config.toml
dataset = "dashed paths with two dots that lie on the same path or on different ones"
num_classes = 2
weight_standardization = false
depths = [4, 4, 4]
kernel_size = 3
stem = "deep"
head_dropout = 0.1
init = "torch_default"
residual_init = "zero_last"
optimizer = "soap"
beta1 = 0.9
one_sided = false
lr_schedule = "wsd"
warmup_steps = 430
Rows from block 6 of a small image classifier, named by matrix and row number. Rows with one number belong to one channel. Each number is 200 + 40 x the weight over its row's rms, rounded and kept within 0 to 999. All counts start at 0.
After each channel's rows are labels from the 100 images, of 14976, where the channel reaches its highest value: "responds to" is what is common among them. Only what is clearly more common there than usual is listed. The data: dashed paths with two dots that lie on the same path or on different ones. In brackets: how many of the 100, against the usual share in percent.
# convs0: first 3x3 conv (model.blocks.6.convs.0.weight, 144x144x3x3, each kernel summed), inputs 0-143
# convs1: second 3x3 conv (model.blocks.6.convs.1.weight, 144x144x3x3, transposed, each kernel summed), outputs 0-143

convs0.95,217,179,145,240,217,200,211,173,153,175,175,191,165,231,114,151,226,113,157,175,138,220,248,197,273,122,228,235,224,221,242,236,213,191,189,120,252,178,168,189,153,181,224,168,284,249,186,171,216,228,215,223,207,231,169,211,182,222,176,238,206,170,223,161,200,193,228,222,207,178,193,235,188,181,254,248,166,186,225,242,220,207,159,190,151,165,109,190,247,233,238,181,159,246,205,277,249,210,232,168,198,239,220,228,105,264,206,105,188,231,208,225,96,163,223,146,282,180,188,172,143,216,182,239,153,175,227,245,146,158,113,197,176,199,206,182,103,211,169,128,189,189,226,164
convs1.95,259,215,236,197,231,218,197,227,236,210,217,208,212,238,234,264,229,179,215,169,257,192,178,199,208,227,121,187,144,271,184,109,168,206,145,159,194,249,195,214,222,170,238,116,223,162,261,189,266,228,262,229,232,213,181,201,186,270,146,177,155,176,227,215,183,159,222,188,185,196,192,208,241,267,247,217,226,201,245,240,167,195,239,205,232,169,232,311,175,186,173,133,203,168,128,137,224,174,260,120,200,201,176,220,168,207,186,119,180,144,191,201,180,183,154,234,212,255,301,101,94,212,194,196,168,188,183,214,190,216,237,183,184,153,249,164,115,189,181,127,174,205,216,218
responds to: dots: different paths (92 vs 49.6)

convs0.55,177,142,153,145,215,205,137,201,177,210,220,189,158,126,139,156,200,158,161,223,151,225,174,192,232,142,137,207,237,247,245,252,206,130,157,145,212,230,234,183,184,147,202,200,212,166,206,171,245,175,206,198,267,167,175,215,243,240,191,170,233,194,241,216,163,200,221,223,212,173,327,189,273,232,176,255,162,196,173,215,261,192,184,165,248,115,166,212,340,241,219,181,169,199,215,151,226,183,225,174,157,185,199,195,178,186,158,240,258,234,272,180,167,242,244,219,199,175,223,204,217,265,201,168,221,134,216,151,256,178,263,177,211,178,99,229,144,242,206,193,183,212,283,232
convs1.55,188,165,257,188,197,211,229,180,139,201,249,219,169,203,227,253,188,169,223,176,161,210,174,202,175,271,214,253,190,104,210,193,213,213,211,195,203,210,182,208,198,154,174,96,194,115,224,167,206,168,179,206,198,193,210,201,209,185,211,183,198,184,228,217,234,183,233,201,113,210,169,193,221,214,227,194,216,190,244,197,132,234,216,220,268,82,294,291,212,206,134,179,150,174,194,131,245,200,258,151,249,274,206,211,130,211,164,82,214,208,243,204,179,242,183,220,224,169,187,143,224,186,254,241,304,230,185,192,218,215,187,126,238,161,156,222,169,201,250,196,219,94,139,187
responds to: dots: different paths (98 vs 49.6); short paths (75 vs 33.2)

convs0.131,186,200,187,77,145,192,212,159,190,169,210,241,144,202,190,228,230,157,199,151,164,204,151,163,216,156,209,182,152,111,231,171,193,129,192,205,177,181,189,161,152,189,187,300,216,164,188,141,225,207,226,135,185,229,250,183,125,201,146,189,199,189,176,200,124,144,194,162,245,223,225,160,212,149,287,230,213,213,211,185,187,220,224,198,246,217,182,204,168,260,145,251,155,153,215,235,235,189,127,162,131,193,139,195,94,184,190,156,187,252,152,208,158,234,234,243,192,212,239,137,85,217,249,153,205,200,227,242,168,256,189,239,240,177,231,206,193,149,249,204,212,238,143,225
convs1.131,171,264,220,224,175,184,216,211,217,211,156,232,178,215,186,179,177,223,254,246,251,228,177,229,252,126,250,218,183,202,218,217,208,235,244,299,180,207,243,167,207,141,233,258,215,245,254,94,154,176,191,146,252,214,168,143,155,190,173,175,157,240,210,186,163,193,175,158,173,167,296,164,199,212,240,211,224,206,177,234,281,244,201,222,151,96,219,223,181,201,235,217,180,202,195,305,229,214,160,279,167,197,240,188,186,195,225,273,198,155,259,182,161,234,195,194,153,184,197,136,144,196,250,196,254,346,229,178,176,204,207,194,227,202,228,213,179,285,232,181,190,216,217,163
responds to: short paths (86 vs 33.2)

convs0.30,242,187,191,157,212,151,287,223,181,186,260,151,241,227,246,254,192,158,210,186,212,199,213,132,101,195,196,214,210,190,154,236,238,258,252,224,207,174,145,248,178,188,175,226,263,88,196,169,187,215,201,250,235,192,176,146,259,144,140,190,211,243,213,174,152,167,170,152,233,194,129,190,188,214,214,201,144,190,215,225,193,193,221,155,263,244,187,192,229,205,121,135,133,210,142,231,227,189,169,155,193,187,190,149,184,231,224,206,205,237,159,186,248,232,172,218,236,234,153,185,202,206,304,215,168,211,125,173,214,185,166,163,114,204,147,83,265,188,136,218,178,205,133,213
convs1.30,214,223,182,220,193,195,123,168,245,165,213,178,188,180,212,245,227,204,219,220,195,254,288,202,146,192,154,200,238,145,189,207,186,230,249,280,232,203,176,227,158,160,240,175,180,160,172,115,213,245,189,203,185,170,208,173,135,214,196,171,209,192,166,180,190,173,196,135,258,232,261,185,220,244,204,207,216,183,241,161,223,222,234,160,301,105,216,245,195,181,296,181,202,234,203,215,157,170,176,200,155,151,214,217,143,150,214,224,206,163,164,202,235,202,175,282,214,121,143,249,383,198,177,193,255,273,168,173,215,219,206,158,215,194,192,230,191,225,246,204,235,249,140,153
responds to: dots: different paths (89 vs 49.6); short paths (65 vs 33.2)

convs0.33,159,217,211,230,261,124,148,195,191,166,229,160,211,190,189,242,197,174,184,228,142,255,131,159,167,193,186,110,154,173,155,241,188,168,182,146,182,148,182,243,286,246,173,242,128,208,229,206,211,222,273,164,168,196,205,174,217,211,206,224,152,244,238,160,293,255,212,160,249,178,156,209,196,187,259,270,176,254,217,199,211,185,192,220,206,176,240,242,205,178,177,226,213,184,167,115,131,285,144,171,198,237,160,202,207,225,206,189,206,206,166,199,281,195,145,254,156,167,145,203,105,186,166,185,272,228,235,166,205,217,300,233,244,246,165,192,249,225,238,158,194,238,162,260
convs1.33,191,283,212,166,185,100,184,160,188,207,206,180,179,177,202,180,186,183,219,137,175,219,176,157,206,204,167,148,124,220,260,223,266,197,229,143,149,214,181,177,241,186,196,245,153,188,141,198,242,185,153,256,232,175,235,263,144,194,217,228,246,274,167,210,205,212,260,191,205,198,192,154,138,229,176,144,206,217,178,147,149,193,197,163,249,226,161,197,150,225,224,149,230,162,210,199,232,225,244,215,183,212,231,186,164,224,149,208,209,135,292,244,246,242,161,130,180,170,118,200,106,193,235,196,169,203,215,128,233,261,239,230,268,146,137,250,210,200,186,212,282,308,241,185
responds to: dots on the same path (77 vs 50.4); short paths (72 vs 33.2)

convs0.96,214,234,196,183,185,154,141,163,171,183,256,185,222,235,225,115,181,218,207,196,203,181,121,200,136,266,174,171,232,178,263,181,204,156,213,132,211,277,268,229,192,167,127,209,215,234,287,164,275,252,234,218,247,208,176,175,238,152,174,218,166,159,149,185,184,179,166,265,154,93,166,235,179,191,190,173,200,160,187,183,190,184,201,232,256,264,263,231,199,153,236,246,150,268,195,234,185,157,235,177,235,260,206,211,241,200,206,294,159,198,193,144,233,221,173,229,212,105,221,176,187,223,150,148,167,263,151,217,153,272,221,170,153,158,160,175,246,196,191,220,211,185,189,261
convs1.96,210,238,207,156,202,245,143,216,218,200,149,224,235,209,198,246,205,206,235,167,241,264,202,157,205,193,120,174,200,194,181,199,161,224,191,206,179,241,236,217,243,238,221,259,244,144,226,133,216,208,231,213,215,271,230,227,103,242,113,214,204,237,196,205,185,197,153,212,257,200,226,219,183,208,217,169,273,168,251,185,147,194,140,268,208,307,202,249,226,230,165,116,172,174,199,164,172,191,197,167,139,223,152,206,155,156,159,177,168,181,136,150,310,184,207,166,224,124,212,183,200,227,170,175,99,198,204,182,272,242,255,220,218,267,132,269,187,195,170,244,245,259,215,210
responds to: short paths (90 vs 33.2)

convs0.69,190,251,185,211,194,279,181,163,236,190,261,209,179,145,254,162,166,231,170,236,182,192,205,229,174,285,236,228,218,273,184,206,241,171,228,225,205,189,261,249,245,221,237,169,170,233,168,262,243,255,216,239,225,190,170,183,223,179,174,197,165,224,172,223,180,195,209,168,149,183,209,194,187,186,216,176,151,175,199,199,205,160,174,183,184,247,217,161,249,217,122,167,311,209,109,237,241,213,289,192,172,142,233,218,227,141,209,256,140,226,243,196,205,142,166,198,206,227,143,80,97,152,159,219,112,258,244,232,269,195,160,150,154,129,183,217,173,191,200,157,213,204,178,229
convs1.69,196,231,208,228,184,248,162,207,150,172,203,243,193,205,212,218,196,209,147,185,224,243,274,152,156,215,220,151,209,190,209,197,213,112,193,196,157,200,194,189,216,219,201,190,224,238,210,148,194,174,176,152,88,187,157,233,194,236,126,172,191,209,190,161,187,144,192,228,198,292,254,255,229,228,219,222,196,266,227,194,136,232,281,180,256,212,222,218,137,239,222,176,176,187,298,157,211,145,184,78,212,229,171,198,224,166,210,81,173,214,258,224,210,232,154,247,230,176,224,227,241,173,244,237,224,157,159,190,174,230,117,173,248,176,223,181,234,257,243,177,147,146,303,204
responds to: dots on the same path (76 vs 50.4)

convs0.44,243,271,256,180,185,247,261,314,211,258,259,204,239,323,217,202,170,231,180,236,127,215,183,202,157,171,216,199,210,177,152,224,188,230,219,120,131,215,127,245,246,194,202,318,183,123,174,180,159,186,210,204,239,177,191,188,260,245,216,224,233,191,147,258,192,197,207,163,196,211,200,211,158,184,196,188,155,145,126,155,200,167,203,202,201,209,228,218,214,240,193,215,190,197,175,237,154,207,96,228,168,220,134,153,164,151,172,211,108,242,169,259,188,195,223,256,109,160,230,129,226,144,155,186,211,160,201,217,224,244,186,198,222,200,219,180,213,238,168,188,237,211,206,198
convs1.44,170,214,232,230,284,213,187,231,189,233,179,222,150,175,170,197,246,184,136,172,167,194,223,169,202,173,200,159,194,214,212,147,210,234,145,154,253,222,210,192,232,219,181,196,265,197,193,219,190,205,198,175,190,200,237,240,228,230,236,227,173,203,180,226,179,248,212,174,175,215,213,161,190,200,203,224,220,218,220,229,143,169,193,189,227,180,221,272,178,171,168,183,159,183,210,220,125,180,101,192,119,282,165,133,208,85,224,280,107,141,228,144,249,211,177,262,224,180,197,241,231,179,271,225,141,222,175,180,228,149,269,189,91,207,204,158,210,109,113,223,134,249,283,161
responds to: short paths (95 vs 33.2); dots: different paths (90 vs 49.6)

convs0.52,243,176,168,225,258,214,207,207,224,186,190,278,191,200,294,238,262,180,239,124,172,196,166,228,144,245,148,206,183,235,265,173,144,246,256,178,218,257,238,229,218,247,165,57,207,173,257,147,159,254,238,263,207,209,201,242,176,214,204,219,191,217,216,197,172,236,209,189,254,170,151,186,233,223,266,240,207,221,270,175,231,247,213,255,203,210,174,181,201,273,146,212,235,163,225,136,267,147,195,266,220,203,137,220,224,250,231,171,190,164,205,279,238,185,170,219,294,251,245,235,245,223,223,230,237,248,173,190,242,245,189,218,226,222,158,226,244,164,192,244,224,236,232,217
convs1.52,221,251,201,213,194,228,182,224,210,210,205,206,199,190,135,224,229,224,234,260,240,259,196,234,227,124,204,208,263,126,267,236,267,213,262,268,214,224,224,214,177,181,175,284,217,273,222,237,199,237,213,199,204,208,227,199,146,184,191,199,201,244,170,193,200,184,166,180,201,188,133,260,209,197,160,220,184,159,212,184,305,175,197,181,373,217,123,130,236,185,169,199,223,225,181,239,223,220,211,191,197,196,270,191,166,189,201,211,278,264,207,90,165,226,176,214,192,187,230,235,113,197,219,179,219,189,195,166,94,218,162,221,230,233,139,214,247,162,199,215,238,261,177,206
responds to: medium paths (61 vs 33.1)

convs0.125,223,250,151,189,169,226,172,157,208,186,224,233,195,165,287,187,155,210,287,203,247,240,276,213,270,208,195,188,220,183,223,185,217,257,147,177,282,219,181,195,145,216,216,220,254,275,191,197,246,170,170,214,196,186,238,233,224,192,114,173,196,193,240,199,178,196,204,274,150,197,304,169,212,183,199,196,157,218,215,192,216,230,252,132,182,183,202,143,225,223,73,237,204,197,82,248,194,199,238,201,198,226,169,211,199,244,168,220,230,285,169,224,142,193,207,161,206,184,216,236,296,257,234,209,214,312,222,209,181,198,226,150,291,191,252,233,178,221,177,191,184,218,176,215
convs1.125,210,223,231,216,197,184,203,200,202,182,204,212,192,218,28,168,192,179,190,199,183,153,228,202,197,3,180,234,183,251,163,214,194,200,192,175,145,255,210,199,229,173,202,273,213,101,238,298,236,233,189,234,148,235,195,201,186,200,193,195,166,152,198,199,187,203,204,161,260,185,233,159,182,202,211,184,205,232,181,202,113,202,205,258,199,325,243,219,197,217,229,196,180,211,224,197,169,184,172,157,199,288,221,176,168,196,190,213,181,215,293,278,234,219,241,202,211,258,225,177,213,181,254,253,201,170,228,223,109,213,165,223,201,218,222,189,242,211,210,221,218,173,206,216
responds to: dots on the same path (90 vs 50.4)

convs0.24,177,241,193,280,189,191,226,131,193,161,217,117,189,179,148,107,200,191,178,250,111,229,140,217,166,234,193,147,267,232,148,223,188,201,173,178,201,244,213,211,228,220,170,251,171,255,217,269,254,198,300,211,268,173,172,172,153,182,149,197,206,208,217,243,131,285,195,182,141,174,264,179,237,218,174,264,155,226,225,237,265,234,248,194,172,236,260,188,198,213,216,201,151,218,209,175,185,164,271,180,202,180,210,206,234,250,204,271,270,242,228,155,293,216,206,224,249,125,201,226,141,203,157,196,242,162,187,164,205,231,181,176,199,285,167,237,226,185,247,233,177,215,207,231
convs1.24,177,194,196,185,174,197,238,145,194,196,192,246,209,120,209,200,181,189,187,145,191,198,207,209,164,185,188,246,216,198,247,261,227,155,239,159,138,168,219,206,177,206,165,246,261,186,182,129,197,183,194,227,117,207,206,188,163,118,272,263,168,219,216,199,199,228,188,187,155,237,219,193,191,225,241,126,198,164,255,129,180,127,227,235,299,273,269,189,220,204,183,157,213,179,234,130,202,227,215,148,223,197,268,157,118,192,222,163,195,205,221,169,215,246,174,223,192,307,158,156,123,209,269,196,158,99,233,252,313,176,222,184,187,229,187,192,260,144,189,182,225,228,232,204
responds to: long paths (79 vs 33.7)

convs0.36,225,182,232,179,224,135,171,199,141,222,210,245,261,265,83,233,271,159,217,177,163,179,193,187,191,194,186,218,209,189,129,216,235,134,205,161,164,169,208,201,181,195,179,198,106,186,214,288,216,154,295,129,211,229,191,177,178,193,154,225,241,245,231,236,166,199,262,188,245,239,195,166,186,210,149,136,149,172,203,211,147,289,199,266,213,156,167,188,181,169,295,198,154,152,198,209,264,206,199,195,274,230,172,146,183,137,260,202,199,233,193,209,211,211,209,194,161,197,177,196,179,196,253,238,191,103,235,248,250,256,198,280,175,237,236,219,159,236,230,161,217,182,151,156
convs1.36,136,228,171,153,214,176,231,181,214,175,179,203,203,211,320,210,165,193,192,203,192,168,174,176,100,170,183,199,165,275,178,190,157,180,159,229,214,190,155,175,167,217,220,231,195,206,187,179,217,207,226,220,238,167,201,206,201,184,202,208,196,185,208,203,212,181,226,249,301,195,248,157,165,169,190,218,186,247,238,209,200,217,219,243,206,175,184,220,244,232,137,176,195,205,247,219,172,209,148,176,159,157,218,169,157,174,190,218,237,169,234,157,200,221,144,293,291,352,159,212,224,176,239,214,181,244,176,174,99,234,282,208,162,109,154,149,249,247,234,155,95,277,196,161
responds to: long paths (65 vs 33.7)

convs0.54,177,132,146,237,127,158,218,179,191,248,187,256,295,178,121,260,219,218,175,192,225,185,130,133,187,247,215,224,154,187,195,225,181,159,242,214,227,169,254,200,222,224,269,256,213,276,262,187,175,173,129,189,123,200,241,179,186,234,150,162,248,137,206,182,210,226,199,207,224,211,170,170,239,180,176,196,206,202,139,128,272,154,198,190,203,124,284,246,192,143,237,183,210,200,189,182,204,220,184,176,258,220,192,275,134,233,162,201,199,184,183,258,301,229,199,267,190,148,182,189,192,283,157,231,181,206,222,238,156,159,148,192,248,143,200,186,211,198,227,140,211,181,267,214
convs1.54,223,192,216,195,224,189,207,212,177,200,225,182,185,188,204,195,213,223,203,270,138,202,175,222,280,188,135,248,141,188,218,199,227,239,194,194,172,134,171,167,167,197,222,285,180,281,176,224,207,155,138,129,190,151,202,201,215,254,164,159,155,135,201,157,137,176,193,175,241,167,180,121,195,179,252,197,203,202,227,218,219,147,164,221,151,249,229,139,178,198,240,202,242,263,191,145,207,206,252,172,240,184,233,202,191,196,239,214,245,214,227,244,213,224,260,144,201,240,295,214,118,168,193,210,276,266,204,265,195,269,146,279,252,175,157,284,208,134,257,273,186,151,169,266
responds to: dots on the same path (78 vs 50.4); short paths (60 vs 33.2)

convs0.138,243,240,250,227,193,218,244,211,230,171,214,236,109,255,155,217,181,194,143,193,210,287,196,217,174,172,180,234,182,237,213,202,190,220,211,161,191,181,137,216,175,246,252,205,257,79,246,196,217,229,189,166,162,188,217,178,234,203,244,222,263,259,242,168,185,217,191,197,147,196,203,160,216,254,158,230,195,145,172,247,184,190,146,145,254,152,230,214,168,283,238,194,175,207,243,148,197,224,136,139,167,105,199,171,142,220,232,262,149,179,167,161,135,178,222,238,221,174,194,165,197,117,261,170,214,113,130,175,203,263,209,188,206,195,183,140,168,270,191,218,230,235,120,251
convs1.138,178,144,165,205,201,162,213,207,162,191,195,163,200,196,195,150,187,198,208,271,192,174,171,205,186,177,201,236,166,173,124,233,209,163,152,130,166,206,212,206,232,147,211,159,203,194,166,109,189,231,161,215,165,200,208,200,215,197,170,228,161,241,199,211,241,205,242,206,192,217,147,167,225,280,196,127,274,228,188,222,165,264,230,246,310,245,231,216,274,275,87,185,219,215,178,144,244,199,263,149,227,258,212,190,129,195,213,158,168,150,232,217,237,271,131,225,135,237,264,148,203,139,216,112,172,172,208,189,229,195,97,193,215,188,301,201,168,186,195,201,197,193,193,243
responds to: dots: different paths (92 vs 49.6)

convs0.81,252,216,228,191,267,221,174,214,257,220,226,330,242,237,217,235,257,210,283,166,245,206,170,175,234,242,200,199,231,188,204,208,231,158,225,174,189,176,178,231,177,205,181,130,175,116,221,125,190,183,169,174,252,183,214,231,267,257,290,174,215,191,179,249,236,235,252,250,159,170,156,252,189,165,285,224,193,186,222,193,231,243,185,209,270,247,177,296,145,187,207,221,192,222,228,183,220,162,212,180,172,196,194,193,181,186,209,174,189,247,170,152,186,215,115,245,164,154,198,130,109,187,124,137,218,191,192,215,239,197,131,149,271,182,174,161,232,242,125,239,212,212,194,225
convs1.81,229,201,165,125,189,186,137,167,244,243,205,189,216,154,136,178,242,233,168,160,145,167,251,175,252,147,162,134,189,214,201,200,176,131,173,213,168,144,173,215,227,268,215,194,142,157,157,204,179,186,237,182,175,216,189,215,174,105,188,229,205,319,241,217,184,211,211,134,191,267,154,257,177,198,177,225,258,175,116,227,249,215,207,138,201,301,148,215,165,247,144,192,224,221,180,158,188,225,172,190,193,130,188,160,169,193,207,188,206,126,183,150,221,150,211,195,266,241,241,270,159,285,177,263,180,171,240,217,117,179,197,202,196,221,187,265,139,200,206,233,190,165,166,206
responds to: short paths (100 vs 33.2); dots on the same path (98 vs 50.4)

convs0.61,176,131,163,216,211,142,175,190,196,165,180,248,275,173,216,144,130,197,230,204,202,242,173,254,187,181,223,195,207,225,145,177,234,215,227,172,251,199,265,202,199,181,238,216,188,257,228,180,140,194,141,221,192,200,181,162,210,242,173,177,273,204,77,228,164,172,163,216,179,150,177,195,206,271,235,187,194,198,208,205,135,231,235,215,201,102,217,328,220,195,331,189,246,147,244,207,157,184,181,118,241,146,174,176,243,199,208,212,231,151,235,260,269,207,269,236,241,164,218,194,149,217,116,208,194,128,190,206,156,239,197,172,250,209,216,211,165,235,214,185,241,222,210,207
convs1.61,198,248,227,193,191,217,248,162,182,167,178,203,156,196,189,126,225,126,193,310,229,154,155,220,184,239,170,264,137,235,225,157,258,228,210,164,210,186,144,137,160,97,161,197,164,214,150,174,181,203,144,150,222,145,147,178,232,155,149,228,210,201,171,146,172,201,175,240,183,238,148,200,143,159,137,159,169,175,180,132,128,177,141,201,232,177,234,232,254,181,203,240,230,203,242,156,182,300,228,220,219,211,213,198,269,258,234,222,205,238,177,273,253,222,227,189,133,221,208,181,162,147,234,157,295,280,201,187,196,260,152,198,230,180,152,215,231,233,209,206,204,186,201,220
responds to: long paths (88 vs 33.7)

convs0.106,188,203,233,175,153,225,290,209,210,205,139,138,203,173,191,144,117,206,189,225,250,219,143,251,153,114,184,197,197,314,190,199,202,157,223,237,169,249,185,183,226,194,250,237,179,211,198,155,221,243,252,161,164,173,220,178,206,217,193,163,187,163,244,162,204,233,174,239,219,288,243,210,218,161,240,200,147,176,180,158,139,193,192,241,290,111,193,232,237,256,153,196,188,142,224,210,167,235,271,263,165,161,158,198,124,201,211,179,158,183,254,264,204,270,159,227,219,231,295,233,241,130,224,212,225,103,240,187,231,190,212,195,158,219,147,239,200,220,230,202,197,174,179,183
convs1.106,220,186,204,245,158,210,190,188,178,196,183,218,210,186,253,264,195,223,251,194,173,200,301,161,195,287,187,178,209,250,181,202,197,213,189,203,174,210,224,204,276,202,222,98,193,239,232,170,204,227,208,173,186,224,246,195,166,207,189,195,116,178,128,197,171,175,223,200,271,230,364,188,218,222,229,164,232,182,227,212,93,191,167,234,174,296,284,190,137,203,122,212,188,219,240,193,183,170,192,146,208,247,166,236,206,214,213,192,190,182,249,281,240,176,221,195,193,168,210,196,293,213,157,269,204,257,210,205,167,199,161,173,200,159,230,183,219,268,186,184,209,208,316,190
responds to: dots on the same path (87 vs 50.4); short paths (81 vs 33.2)

convs0.39,189,207,166,202,202,197,259,188,215,214,218,170,263,214,141,137,221,156,206,167,172,134,213,172,130,121,186,158,179,136,218,185,194,156,186,192,263,216,205,216,153,139,201,338,144,189,253,244,232,183,215,221,205,195,202,234,132,176,158,220,224,174,162,191,170,130,215,228,237,151,151,200,181,197,208,177,220,173,181,194,203,175,237,205,210,237,153,178,181,191,187,211,161,197,270,228,222,234,307,195,267,189,176,160,221,219,238,270,173,272,173,145,244,208,232,176,187,196,149,273,283,277,230,201,198,247,193,213,216,205,250,160,213,251,213,144,102,199,105,156,213,164,132,208
convs1.39,231,252,237,202,195,222,247,203,216,200,172,216,194,173,204,98,186,207,213,205,96,141,162,247,246,179,237,183,187,234,190,232,176,137,232,191,195,249,217,231,184,204,203,259,129,186,192,184,170,186,185,243,213,193,203,243,209,215,174,189,168,187,157,179,193,167,188,260,254,194,271,199,163,185,188,188,230,151,160,243,170,197,163,227,283,152,242,248,227,230,142,223,208,203,130,225,224,214,235,154,228,197,171,237,49,222,222,246,130,124,252,198,147,202,151,168,183,116,154,248,261,249,221,188,255,263,208,176,227,212,173,182,241,133,98,145,167,182,188,151,156,178,165,202
responds to: long paths (64 vs 33.7)

convs0.40,230,287,218,189,272,227,236,286,270,230,251,299,204,302,115,258,183,194,224,232,215,207,195,240,257,190,229,236,234,227,217,246,238,208,232,205,189,179,154,233,209,153,188,357,179,153,179,147,104,191,208,192,220,224,215,167,254,270,256,236,244,245,205,227,207,278,234,212,156,255,184,257,182,165,183,159,189,214,171,171,175,173,207,194,234,220,237,214,203,177,197,158,169,150,190,187,183,164,139,243,189,176,187,150,171,184,197,209,185,174,151,216,143,156,145,222,151,160,177,147,247,173,215,175,157,122,202,232,191,258,218,243,218,193,215,187,221,214,219,224,219,225,165,203
convs1.40,203,185,185,173,191,202,211,204,206,192,206,171,205,196,233,235,179,219,186,191,220,186,162,143,200,234,208,135,123,245,209,142,165,153,179,209,146,234,222,237,178,297,189,198,198,147,214,233,207,234,263,260,187,222,212,216,217,222,197,188,156,203,215,232,221,220,210,249,229,188,167,179,178,181,159,210,188,164,229,155,212,211,201,199,140,197,177,169,227,205,170,219,188,211,177,307,192,207,126,230,164,243,156,252,204,192,238,404,191,152,145,140,172,160,208,183,129,202,136,145,226,187,120,135,124,149,209,221,153,174,134,200,175,244,204,124,280,207,145,173,211,202,263,187
responds to: short paths (89 vs 33.2)

convs0.127,205,229,129,167,177,167,176,195,196,195,145,229,208,121,138,192,246,166,189,161,221,207,113,240,245,169,187,233,205,177,225,155,122,103,193,220,237,211,233,204,192,226,185,253,189,162,191,125,296,199,171,162,204,212,168,281,217,219,239,219,170,165,182,180,169,166,192,293,191,177,178,203,222,226,166,194,161,160,204,231,174,167,209,178,214,214,177,203,277,246,286,197,169,234,253,271,286,196,299,216,222,237,275,217,155,215,222,159,205,266,219,154,178,248,198,214,205,198,223,159,212,230,121,173,190,187,144,145,200,178,239,215,160,276,215,230,119,187,232,229,210,236,284,221
convs1.127,179,179,240,209,176,208,266,208,205,177,206,185,203,240,240,200,195,173,230,204,266,216,182,179,194,225,184,167,250,132,223,221,181,269,177,194,149,190,198,191,184,91,197,318,228,226,243,179,219,199,220,194,268,212,206,188,185,245,173,201,253,204,151,170,168,187,157,277,222,179,205,248,238,164,155,229,184,200,225,184,218,233,232,153,188,87,207,223,224,226,192,182,237,182,175,197,215,213,217,181,226,263,194,244,133,234,196,86,170,232,281,161,205,271,188,261,172,210,187,161,143,152,257,193,291,186,180,200,163,192,124,203,190,185,194,160,300,308,236,225,222,280,159,187
responds to: dots: different paths (75 vs 49.6)

convs0.110,189,256,241,215,200,210,176,167,187,173,153,199,139,188,186,178,208,160,212,252,164,216,256,205,210,175,238,185,265,171,300,196,182,337,242,242,263,146,209,203,169,211,174,223,234,144,195,198,297,163,154,153,131,173,188,184,214,191,184,198,181,194,190,167,176,201,206,198,103,238,274,196,209,183,186,207,165,149,173,208,195,186,95,195,225,270,160,172,233,246,98,181,264,240,190,147,233,199,216,234,224,252,222,254,187,237,221,135,230,170,209,213,156,226,217,144,186,184,145,169,154,184,222,202,218,234,230,199,163,176,278,166,262,142,198,256,247,133,192,153,137,220,208,199
convs1.110,153,254,175,233,212,161,150,251,180,185,202,197,167,205,168,123,196,176,176,221,152,149,200,174,235,126,170,227,166,214,160,219,153,138,172,133,104,201,190,209,245,232,218,254,153,162,189,280,205,264,240,190,241,248,232,235,202,183,206,137,217,203,156,147,229,202,237,166,222,246,231,220,156,154,217,203,229,230,207,239,132,153,207,195,210,331,249,221,234,167,301,200,233,206,263,220,226,203,190,150,222,236,171,185,167,223,225,235,199,230,239,214,162,142,233,219,200,254,234,244,161,136,216,216,117,254,177,178,169,178,287,198,138,190,269,154,179,182,170,253,188,247,157,219
responds to: dots on the same path (78 vs 50.4)

convs0.17,108,199,161,126,136,209,203,199,214,216,235,174,223,212,209,145,279,267,238,234,185,211,214,175,219,185,178,263,143,132,212,186,201,138,241,187,221,185,208,163,169,240,202,242,75,172,173,212,208,221,273,164,167,198,166,210,235,202,174,213,203,152,184,175,206,208,147,264,214,183,231,124,268,259,153,213,219,208,288,285,160,204,173,204,159,228,197,257,230,241,164,122,206,210,196,253,169,187,190,194,231,190,234,145,217,177,239,212,160,226,211,158,177,177,214,264,133,161,201,211,197,236,141,168,245,269,268,189,234,199,249,144,181,268,187,254,187,195,221,86,213,229,187,209
convs1.17,211,221,224,161,226,203,173,213,176,145,165,231,205,191,204,216,192,212,174,185,205,203,180,179,269,178,136,208,202,138,210,156,162,289,133,161,217,202,173,169,204,210,181,209,270,183,198,186,208,239,253,173,217,174,112,212,142,243,227,205,200,159,194,235,174,176,149,241,254,232,169,221,203,207,195,187,207,161,263,196,233,220,260,195,70,138,201,188,213,217,74,178,144,142,97,199,231,214,223,192,211,204,194,217,253,186,164,167,126,239,208,191,219,162,136,183,196,129,140,252,126,187,164,197,268,157,238,204,288,206,141,167,234,112,248,238,179,231,215,171,140,190,164,217
responds to: dots: different paths (91 vs 49.6)